config.yaml
win_length: 512
residual_init: "none"
lr: 0.0014
eps: 1e-08
batch_size: 256
Rows from block 2 of the audio encoder of a small contrastive audio-text model, named by matrix and row number. Rows with one number belong to one channel. Each number is 200 + 20 x the weight over its row's rms, rounded and kept within 0 to 999. All counts start at 0. After the name is the row's rms in percent of the matrix's.
After each channel's rows are labels from the 100 clips, of 14848, where the channel reaches its highest value: "responds to" is what is common among them. Only what is clearly more common there than usual is listed. The data: notes from a synthesiser with random patches.
# convs0: expand pointwise conv (encoder.blocks.2.convs.0.weight, 96x24x1x1), inputs 0-23
# convs1: depthwise 5x5 conv (encoder.blocks.2.convs.1.weight, 96x1x5x5, trained with AdamW), a 5x5 kernel
# convs2: project pointwise conv (encoder.blocks.2.convs.2.weight, 24x96x1x1, transposed), outputs 0-23

convs0.1,100,216,183,200,179,217,182,225,200,223,236,200,200,178,200,238,200,233,200,200,218,200,172,163,200
convs1.1,109,194,206,197,208,200,195,193,188,191,181,227,223,236,219,215,168,176,186,180,172,244,223,216,210,215
convs2.1,128,154,238,200,214,200,187,170,200,200,200,180,220,200,200,207,200,164,200,200,177,225,200,238,200
responds to: harmonic FM; oscillator: square; pitch class: A#

convs0.50,157,194,200,232,217,169,169,161,200,200,200,180,230,200,200,200,200,200,200,212,200,245,225,172,200
convs1.50,112,189,203,196,171,240,197,210,191,182,223,191,222,175,192,224,206,195,196,227,176,192,204,188,243,166
convs2.50,135,200,200,200,244,214,216,200,208,178,184,222,179,167,200,220,183,200,175,214,200,234,169,194,228
responds to: filter wobble; resonance

convs0.88,106,222,210,257,200,243,200,200,200,194,240,200,230,200,199,200,200,200,200,236,200,207,200,203,200
convs1.88,114,208,185,186,183,207,238,228,211,170,191,233,227,205,175,170,222,201,206,190,198,196,187,182,169,180
convs2.88,092,200,200,239,184,200,200,155,200,200,191,179,230,228,178,200,169,154,200,200,200,200,197,200,200
responds to: square

convs0.85,123,200,200,200,218,185,213,266,187,222,200,200,220,196,237,200,208,161,177,200,206,200,200,200,200
convs1.85,086,186,182,188,202,197,181,205,193,224,209,210,191,197,195,175,194,199,178,192,189,223,252,236,240,223
convs2.85,094,179,200,200,200,195,200,177,200,241,239,200,200,224,216,157,167,200,170,198,226,209,200,200,200
responds to: drive; glide

convs0.79,080,200,232,200,166,200,240,174,200,200,156,201,200,200,200,187,200,190,200,200,183,251,200,200,200
convs1.79,095,168,193,184,194,181,192,196,197,192,183,229,232,216,207,199,181,174,192,167,161,219,218,233,215,202
convs2.79,070,200,200,200,200,257,226,161,200,200,200,200,200,238,200,200,185,200,200,200,221,228,181,200,170
responds to: vibrato; harmonic FM; oscillator: square

convs0.20,100,223,200,200,200,246,198,167,172,200,200,200,198,200,182,199,233,200,200,200,200,249,236,200,200
convs1.20,098,203,181,199,173,167,186,187,211,241,192,193,176,219,246,213,197,168,196,226,207,206,196,183,191,192
convs2.20,080,165,200,162,200,200,200,182,200,148,200,236,200,180,200,200,214,200,200,231,174,214,200,210,202
responds to: gate; square

convs0.87,105,194,200,200,153,152,175,200,179,175,200,195,200,200,238,188,238,200,214,200,200,210,204,200,200
convs1.87,101,181,190,205,226,204,208,199,218,212,186,205,213,234,246,232,164,176,190,203,190,180,186,212,217,220
convs2.87,117,200,214,192,200,224,218,180,237,214,223,201,194,244,200,230,172,237,174,200,185,200,200,200,200
responds to: vibrato

convs0.86,137,217,200,211,224,200,181,210,218,175,200,210,255,178,200,214,200,200,218,233,219,196,240,200,200
convs1.86,101,208,191,217,205,203,209,198,142,187,217,190,221,248,208,182,232,189,210,199,170,191,192,202,194,203
convs2.86,098,158,182,200,200,200,157,200,200,200,200,200,200,219,185,158,200,181,237,200,200,227,200,186,225
responds to: glide; vibrato; gate; square

convs0.73,098,200,167,200,200,200,217,172,216,200,223,200,220,170,161,224,219,184,226,182,179,169,200,217,200
convs1.73,095,226,255,241,223,203,204,208,202,191,181,207,231,213,219,234,206,212,209,192,199,216,207,205,208,210
convs2.73,129,200,200,170,216,224,184,200,200,169,200,200,200,200,241,200,200,179,202,196,249,218,160,200,186
responds to: square; harmonic FM

convs0.44,107,200,179,217,191,200,200,200,200,174,200,173,157,200,221,200,234,200,166,200,159,176,200,178,200
convs1.44,113,197,197,194,219,225,187,185,206,162,189,190,172,193,191,197,154,187,194,223,224,183,179,198,157,197
convs2.44,127,200,200,200,186,200,208,200,178,165,169,200,169,200,218,174,241,180,200,172,163,200,200,200,221
responds to: glide; gate

convs0.72,087,200,200,200,219,200,250,200,200,200,200,200,223,200,200,200,200,226,163,200,233,200,150,176,200
convs1.72,092,225,209,178,196,206,178,192,211,237,251,196,199,187,206,185,204,197,198,210,155,231,218,204,215,206
convs2.72,092,200,212,152,200,168,226,155,220,182,179,192,200,236,200,184,225,200,200,200,200,200,200,200,208
responds to: glide

convs0.83,099,233,200,174,200,178,219,226,200,200,200,209,181,200,183,200,200,253,200,245,179,200,220,200,200
convs1.83,098,162,150,193,197,201,193,194,205,214,209,179,164,167,204,196,189,196,212,212,226,164,187,205,187,199
convs2.83,083,200,227,174,224,199,241,200,221,151,200,200,221,163,200,200,200,200,200,200,176,200,215,200,177
responds to: pluck; square

convs0.91,097,200,228,234,200,200,183,200,179,197,200,200,169,212,200,182,180,200,165,181,200,254,177,200,200
convs1.91,087,206,206,214,235,222,182,199,165,200,179,218,228,227,223,222,177,188,190,177,165,202,195,186,191,181
convs2.91,159,200,241,182,216,213,200,187,222,207,200,200,232,193,200,200,212,200,200,239,234,234,182,200,166
responds to: square

convs0.70,105,200,147,208,219,229,182,208,209,166,200,236,200,200,200,216,200,177,223,200,200,200,200,183,170
convs1.70,087,183,189,192,205,211,209,178,188,180,239,181,189,169,162,195,202,189,192,152,196,186,195,170,189,194
convs2.70,109,227,200,200,200,216,219,244,200,222,200,200,219,171,200,162,200,180,200,200,200,154,200,225,200
responds to: glide

convs0.57,069,200,200,200,200,200,200,234,200,174,233,200,200,200,155,200,200,178,200,200,200,152,165,200,224
convs1.57,086,217,221,229,209,222,182,212,204,227,209,188,193,194,184,162,194,191,188,187,175,157,199,173,181,174
convs2.57,098,200,238,203,200,185,179,200,219,176,200,182,190,168,200,200,236,177,237,168,221,200,200,222,200
responds to: noise

convs0.11,105,206,200,200,200,200,197,200,200,234,211,261,200,200,200,200,225,200,200,180,174,168,237,179,200
convs1.11,096,179,209,216,226,217,198,211,235,226,221,200,194,180,175,158,176,171,176,182,203,197,219,213,193,200
convs2.11,106,200,183,200,166,200,199,232,200,200,205,164,172,173,222,200,153,209,200,200,238,200,206,200,200
responds to: inharmonic FM

convs0.66,079,200,200,200,200,200,200,200,200,249,200,200,200,200,147,180,200,200,162,200,200,248,200,212,200
convs1.66,100,227,201,203,219,209,183,205,202,209,213,151,171,167,198,190,168,160,186,184,215,183,198,198,188,208
convs2.66,068,200,222,196,200,200,200,200,200,181,169,200,225,200,200,246,224,200,156,161,206,200,230,200,200
responds to: square; pitch class: F; triangle

convs0.81,114,227,200,200,200,163,200,200,200,200,200,222,200,202,200,234,200,253,200,200,225,186,200,153,200
convs1.81,108,223,216,222,213,217,160,170,172,176,157,216,214,213,218,213,206,200,211,217,206,174,203,203,186,198
convs2.81,135,175,177,210,242,243,172,188,200,218,232,177,200,187,200,213,200,200,224,193,200,210,200,200,229
responds to: gate

convs0.77,092,168,200,167,165,210,176,216,200,200,200,200,162,200,177,200,200,200,226,168,162,200,200,219,200
convs1.77,078,223,228,207,181,186,232,211,227,204,213,232,231,229,194,217,207,219,225,220,214,182,175,198,211,185
convs2.77,093,219,200,236,200,218,183,187,200,200,200,169,226,200,224,235,194,200,227,200,200,240,237,200,200
responds to: pluck; square

convs0.48,114,242,171,195,216,200,200,176,234,243,217,200,180,181,200,200,176,214,200,178,200,228,193,200,200
convs1.48,106,190,182,171,197,179,182,177,171,225,181,194,199,194,246,208,209,196,191,216,193,165,170,180,194,185
convs2.48,108,182,200,200,200,200,200,168,183,264,234,200,191,171,200,200,204,200,200,218,172,200,200,176,200
responds to: gate

convs0.68,075,200,200,233,157,200,171,250,200,220,200,157,219,200,227,200,200,200,200,200,200,200,200,200,203
convs1.68,111,217,220,188,186,191,191,200,180,174,172,201,194,190,212,210,188,184,204,261,236,182,196,193,211,224
convs2.68,084,185,183,188,189,200,209,200,200,173,218,200,142,200,157,200,200,223,223,200,200,200,200,237,200
responds to: triangle; pluck; square